Weights of a small image captioner.
Training: normuon at rate 0.0069, 5900 steps, batches of 128.
Data: trained on made-up road signs on poles, 122500 training examples, 6.2 epochs.
Rows from block 4 of the text decoder of a small image captioner, named by matrix and row number. Rows with one number belong to one neuron. Each number is 50 + 10 x the weight over its row's rms, rounded and kept within 0 to 99. All counts start at 0. After the name is the row's rms in percent of the matrix's.
After each neuron's rows are labels from the 100 texts, of 14976, where the neuron reaches its highest value: "fires on" is the input token at the peak. Only what is clearly more common there than usual is listed. The data: made-up road signs on poles.
# fc1: MLP up (decoder.blocks.4.mlp.fc1.weight, 256x128), inputs 0-127
# fc2: MLP down (decoder.blocks.4.mlp.fc2.weight, 128x256, transposed), outputs 0-127

fc1.165 098:54 46 47 55 43 57 48 42 52 46 53 55 39 41 43 51 72 61 54 54 58 46 37 33 53 53 51 54 54 41 49 54 49 44 43 64 65 54 45 44 49 58 39 41 55 56 52 66 52 43 54 59 53 34 40 58 36 46 40 57 41 53 49 57 60 58 35 53 50 78 52 59 44 73 42 49 45 64 42 58 60 49 44 44 50 22 52 55 40 48 69 47 54 52 44 42 47 42 38 13 35 72 54 23 49 42 50 48 66 55 45 66 55 52 38 38 41 56 50 47 44 67 45 60 58 37 56 61
fc2.165 092:40 45 56 65 63 54 53 42 56 47 39 45 60 50 40 56 68 44 50 48 54 46 30 44 57 57 50 50 56 42 39 29 40 43 51 52 52 60 55 39 56 47 35 41 58 47 47 57 47 48 60 27 43 38 32 44 60 48 39 48 48 56 48 52 59 53 56 62 48 40 61 49 46 74 51 56 54 34 49 54 48 50 55 48 45 43 45 60 45 53 43 57 49 45 53 47 63 52 63 13 26 55 65 29 51 63 47 44 60 49 28 65 65 65 55 51 37 47 67 59 57 60 43 70 46 50 67 55
fires on: "a"

fc1.236 103:52 57 61 49 48 43 48 56 78 45 31 32 43 27 27 43 31 40 62 39 45 39 49 52 49 54 44 40 40 48 33 44 44 52 62 52 49 67 56 46 55 45 57 52 43 46 58 68 59 35 43 49 53 55 40 67 45 52 58 63 49 47 41 66 41 61 36 47 50 36 53 54 54 66 66 49 59 59 64 40 66 55 51 34 45 50 45 48 43 47 57 54 54 69 49 50 47 65 55 56 51 51 50 56 87 42 67 49 50 48 55 36 44 45 48 51 57 41 41 52 54 47 47 32 43 42 49 63
fc2.236 095:56 51 57 60 53 47 42 47 57 39 50 54 46 49 66 38 49 54 59 40 33 42 71 50 56 56 53 61 48 57 47 36 50 37 44 55 54 43 63 57 55 61 38 65 63 55 57 11 41 50 42 53 36 45 53 56 49 57 60 57 49 50 61 33 56 63 46 50 56 27 34 47 51 72 62 49 65 53 43 45 40 42 52 42 53 60 33 46 52 54 52 65 37 53 47 60 44 47 29 46 63 56 48 62 34 57 52 69 49 60 52 34 54 41 60 56 54 62 44 32 39 46 28 39 44 54 49 58
fires on: "hexagon"; "pentagon"; "circle"

fc1.202 094:41 75 38 38 62 65 54 51 56 53 74 42 55 45 40 56 47 50 47 31 46 30 43 61 52 61 39 60 50 58 24 59 43 46 46 51 49 27 51 45 41 49 57 39 44 62 58 45 67 39 63 47 44 61 59 45 43 47 58 43 52 42 42 48 29 48 53 37 56 59 37 59 43 61 44 51 55 46 66 43 54 51 53 71 60 57 49 67 52 39 34 71 71 44 52 57 42 48 54 52 54 58 46 38 64 51 50 46 39 39 44 61 41 48 41 50 41 56 54 48 63 50 65 53 36 52 66 36
fc2.202 082:42 54 44 55 37 43 46 61 63 54 62 56 42 58 62 70 56 40 59 47 57 60 47 50 60 40 48 46 38 47 55 41 52 44 46 56 71 62 59 64 42 57 54 51 42 50 43 44 52 47 48 63 72 42 30 38 54 45 40 47 56 53 57 47 54 45 38 47 71 40 39 53 63 49 46 37 47 46 50 57 35 52 55 30 55 44 43 34 46 70 54 15 48 49 45 47 34 54 42 46 32 51 43 58 43 41 43 69 62 57 56 63 51 41 51 68 45 68 41 66 51 53 44 57 73 40 52 41
fires on: "a"

fc1.19 094:52 40 48 60 49 40 62 45 60 58 52 50 37 58 43 49 71 47 55 45 60 46 50 32 57 35 37 49 38 45 43 41 59 54 44 66 45 62 40 55 42 47 40 52 49 48 33 36 48 47 60 56 38 64 48 67 48 50 67 47 41 41 57 72 55 45 67 41 57 40 50 53 59 63 52 47 40 59 55 47 64 42 47 49 46 55 63 35 45 55 42 54 41 65 45 66 47 39 56 30 43 47 39 53 52 60 61 60 19 68 48 47 47 28 56 55 51 60 50 59 36 53 51 49 83 40 40 54
fc2.19 063:64 55 52 58 56 56 63 64 47 64 59 41 47 48 40 49 54 44 56 61 47 65 48 45 59 50 36 53 43 53 57 46 46 61 68 57 29 51 47 45 57 37 50 37 51 48 45 57 61 55 36 32 53 77 56 67 31 47 34 45 49 42 50 47 44 46 44 42 49 45 33 41 44 56 63 51 33 47 55 65 53 42 63 43 44 51 39 55 38 58 36 47 43 66 49 48 50 40 62 63 38 56 39 52 64 59 49 56 31 44 39 51 49 42 19 60 53 63 58 48 35 47 69 70 65 49 42 55
fires on: "hexagon"; "square"; "circle"; "pentagon"

fc1.120 098:56 46 54 52 38 37 42 65 49 64 53 37 41 45 47 46 70 50 60 60 49 40 52 41 40 72 37 49 37 38 68 50 47 47 45 44 49 35 48 62 50 51 29 48 61 75 41 66 48 31 42 68 38 72 56 39 58 53 56 68 66 57 59 57 67 44 40 52 63 58 44 39 48 69 55 55 57 51 50 34 55 52 58 37 48 53 33 46 40 46 56 42 43 50 66 44 53 43 51 48 49 56 64 47 43 67 46 54 40 49 58 57 39 32 44 45 42 48 64 38 34 51 42 51 58 40 45 57
fc2.120 113:42 50 51 66 45 49 59 55 55 61 41 76 58 62 31 61 32 56 48 67 47 45 42 47 53 41 52 45 52 54 50 49 47 39 56 62 55 55 52 49 45 39 42 46 57 34 47 52 54 55 47 46 58 36 53 23 45 56 51 57 45 64 46 52 43 60 62 39 62 45 64 47 51 36 67 42 62 42 45 56 59 26 45 63 58 46 44 48 55 58 48 49 31 41 43 58 51 74 52 48 50 57 58 34 50 35 34 47 56 35 50 39 60 56 23 59 57 71 55 55 40 35 53 37 54 69 45 56
fires on: "with"

fc1.252 104:52 51 53 54 57 62 52 53 46 39 45 48 64 40 53 41 66 60 56 59 36 60 65 34 42 54 24 45 57 56 55 42 49 45 40 62 68 50 50 43 48 59 49 39 49 64 49 60 68 57 53 53 52 52 53 54 55 49 42 63 47 54 48 47 54 72 41 59 32 35 55 57 42 56 52 50 40 57 34 57 50 45 42 63 59 68 31 55 65 47 41 51 55 45 43 45 29 29 66 58 40 50 47 55 49 63 62 31 28 41 47 60 44 62 68 39 62 67 50 53 37 45 36 38 47 46 31 53
fc2.252 126:48 45 45 39 39 55 56 40 62 59 59 53 71 36 56 42 58 62 42 54 67 41 54 45 32 49 46 49 51 48 47 38 62 62 29 38 53 48 55 58 67 44 56 58 40 53 54 29 65 53 55 40 69 45 55 44 62 62 33 44 45 56 31 67 50 67 57 42 59 61 36 36 35 36 49 36 46 58 63 49 49 52 59 47 58 59 47 58 46 39 53 49 51 34 31 64 60 54 42 41 41 39 43 64 49 53 68 44 55 66 57 60 33 44 46 52 51 50 62 68 54 48 51 32 40 45 42 51
fires on: "with"

fc1.195 085:51 48 51 48 44 43 50 50 53 77 64 38 62 42 45 61 57 62 72 62 51 29 62 53 31 86 37 41 24 35 60 42 29 61 49 49 62 58 53 46 40 52 41 50 36 44 51 51 58 42 60 45 60 45 52 55 46 47 44 47 56 43 51 55 47 54 53 44 43 40 39 51 45 53 48 46 60 70 54 43 50 53 50 42 62 69 42 48 59 34 50 41 61 50 55 56 31 37 51 59 40 38 48 55 48 57 50 50 48 52 37 36 51 56 51 51 36 52 57 42 57 56 30 55 47 73 54 46
fc2.195 098:47 44 51 58 56 45 56 49 32 64 46 53 41 42 30 75 36 67 58 57 51 48 65 61 40 74 36 65 50 52 54 35 33 58 50 62 68 67 50 44 49 52 49 29 40 52 43 53 44 43 47 52 53 38 48 42 35 44 62 45 65 44 50 58 44 39 75 45 60 58 26 43 49 52 42 68 71 53 48 49 52 33 59 46 57 54 41 34 56 38 43 49 54 46 57 46 35 44 56 60 32 47 42 52 46 48 51 44 52 57 40 52 45 55 47 62 52 62 71 49 48 61 44 53 50 65 48 49
fires on: "with"

fc1.186 142:54 42 41 55 58 55 43 46 52 40 43 56 45 55 53 44 56 46 56 53 53 44 37 30 46 70 53 40 46 33 61 48 49 43 43 59 54 56 47 46 44 43 54 42 58 54 55 55 47 60 52 70 45 49 48 36 29 43 48 52 28 49 47 55 68 55 47 57 47 51 45 53 42 81 59 47 45 44 70 50 65 48 60 51 41 30 59 72 26 43 45 53 50 60 56 29 40 56 29 48 33 59 69 31 38 50 55 46 62 45 50 54 56 55 65 50 56 56 40 47 43 63 53 72 43 46 63 53
fc2.186 084:41 35 59 50 59 42 48 51 46 39 49 50 41 69 52 47 62 26 65 48 52 51 55 23 37 72 58 57 44 44 38 44 47 61 31 50 51 53 43 50 62 56 44 35 54 55 36 45 52 59 52 59 39 43 33 43 44 45 48 43 47 51 49 35 57 69 47 60 57 54 58 42 45 74 47 65 57 41 57 67 72 40 55 45 52 42 65 54 44 55 45 47 33 39 48 51 57 45 50 30 26 50 80 53 48 48 55 46 66 56 56 55 64 50 61 48 51 61 40 54 55 56 47 49 42 45 60 56
fires on: "a"

fc1.125 106:36 57 40 66 45 60 82 33 42 60 43 40 49 57 41 42 52 43 30 64 39 40 60 39 53 58 44 49 45 54 52 57 49 63 53 53 40 49 40 45 52 48 60 44 45 46 56 56 60 48 54 54 37 45 38 63 47 35 46 42 50 57 55 42 43 52 50 47 30 54 52 43 58 44 65 45 54 68 54 28 59 39 40 51 49 44 40 34 21 58 59 42 51 58 41 41 56 40 48 62 63 44 55 52 54 64 51 37 55 59 37 69 47 48 68 55 54 45 41 63 76 51 52 60 72 51 42 55
fc2.125 101:66 48 68 54 51 21 42 42 47 38 42 62 51 44 51 34 50 51 47 61 45 61 50 47 42 53 60 65 49 30 62 50 31 60 70 42 49 52 49 51 69 62 59 22 45 51 37 46 47 75 43 47 51 49 60 47 60 30 44 49 44 50 42 56 57 40 48 45 47 66 43 53 73 50 60 53 43 43 42 49 54 49 52 40 54 41 46 57 45 56 43 64 51 42 62 50 53 32 47 71 45 41 52 49 54 54 45 51 47 68 47 55 62 50 39 59 39 37 47 69 42 48 39 59 63 47 36 65
fires on: "hexagon"; "showing"

fc1.116 107:48 32 59 35 46 30 60 60 51 54 45 38 44 52 57 53 31 54 54 36 48 41 54 74 45 66 50 48 36 47 34 58 44 71 31 51 62 43 58 55 44 44 49 69 58 45 39 56 55 56 70 64 33 34 53 62 45 41 48 67 39 56 46 45 51 49 57 57 70 40 54 50 57 40 60 49 50 45 44 56 58 44 43 37 49 44 52 35 37 36 45 65 56 69 50 60 53 60 55 39 48 44 43 54 39 30 53 50 37 68 50 61 69 56 56 50 57 44 67 52 31 49 48 56 41 51 54 55
fc2.116 115:60 53 66 61 58 52 37 58 52 40 44 58 55 54 45 61 50 38 43 48 44 53 37 50 47 55 54 67 55 46 35 40 47 39 36 48 40 48 48 45 33 39 44 55 49 66 39 48 57 36 40 52 57 49 52 34 39 51 64 22 29 56 55 49 55 59 45 56 45 49 46 56 53 52 46 54 52 46 39 34 48 64 47 71 49 65 59 54 51 52 30 50 52 66 37 69 51 63 50 45 60 42 60 53 63 53 40 34 63 62 38 46 48 41 54 78 48 47 46 54 56 66 28 60 70 43 39 64
fires on: "a"

fc1.151 104:44 32 47 42 34 56 41 42 53 38 58 46 44 33 64 56 34 42 23 47 42 66 56 36 56 64 65 64 49 54 50 56 44 57 63 53 69 41 52 53 49 51 42 44 55 45 68 48 43 49 44 42 57 59 52 63 46 50 41 64 41 57 37 60 61 47 43 55 50 50 50 63 58 41 50 35 56 58 70 45 49 52 52 34 66 46 58 53 68 52 60 35 51 36 76 50 43 69 53 51 44 65 45 63 55 39 65 37 40 47 45 60 44 55 38 43 32 46 43 35 43 55 37 44 61 58 59 44
fc2.151 095:68 37 42 47 43 44 30 43 43 48 62 64 43 46 53 54 34 52 55 47 54 65 47 53 45 65 34 55 43 40 45 72 47 56 52 40 61 49 56 42 40 58 66 46 52 57 38 59 76 45 46 53 52 51 42 51 69 53 48 51 54 36 33 57 58 53 57 35 44 60 48 62 58 63 37 47 68 36 59 41 49 56 77 45 60 29 53 37 54 47 31 43 53 36 46 44 63 46 45 59 46 56 63 43 38 56 33 29 44 44 51 64 59 41 49 64 55 42 41 59 50 48 54 38 59 59 50 54
fires on: "a"

fc1.167 087:39 64 40 55 51 24 60 26 50 44 59 46 47 66 36 42 53 59 42 50 56 41 61 44 51 68 63 38 43 64 44 47 52 51 46 22 35 43 58 61 61 55 55 39 48 48 27 46 60 41 38 51 60 55 44 63 53 46 58 56 56 44 50 55 55 42 41 51 52 38 61 44 29 65 52 41 60 38 49 52 52 65 59 49 44 70 35 71 49 56 43 58 39 52 40 50 63 57 61 43 50 58 52 49 45 39 61 44 49 51 50 48 41 52 67 56 51 54 28 58 54 57 49 70 55 42 48 73
fc2.167 090:52 33 30 51 55 49 48 41 54 61 59 46 55 48 45 59 48 44 66 52 51 44 28 55 38 51 30 58 50 65 45 41 48 50 52 59 37 57 37 63 58 47 74 51 71 36 59 45 43 42 35 38 40 60 49 63 38 65 47 56 40 64 50 42 60 48 72 62 54 49 37 62 54 57 37 56 43 61 26 55 39 60 60 48 34 40 55 57 26 64 37 50 61 55 43 48 44 50 43 64 54 60 52 53 38 53 52 43 46 58 40 51 74 52 54 50 56 56 54 61 47 55 39 39 44 37 56 42
fires on: "hexagon"; "circle"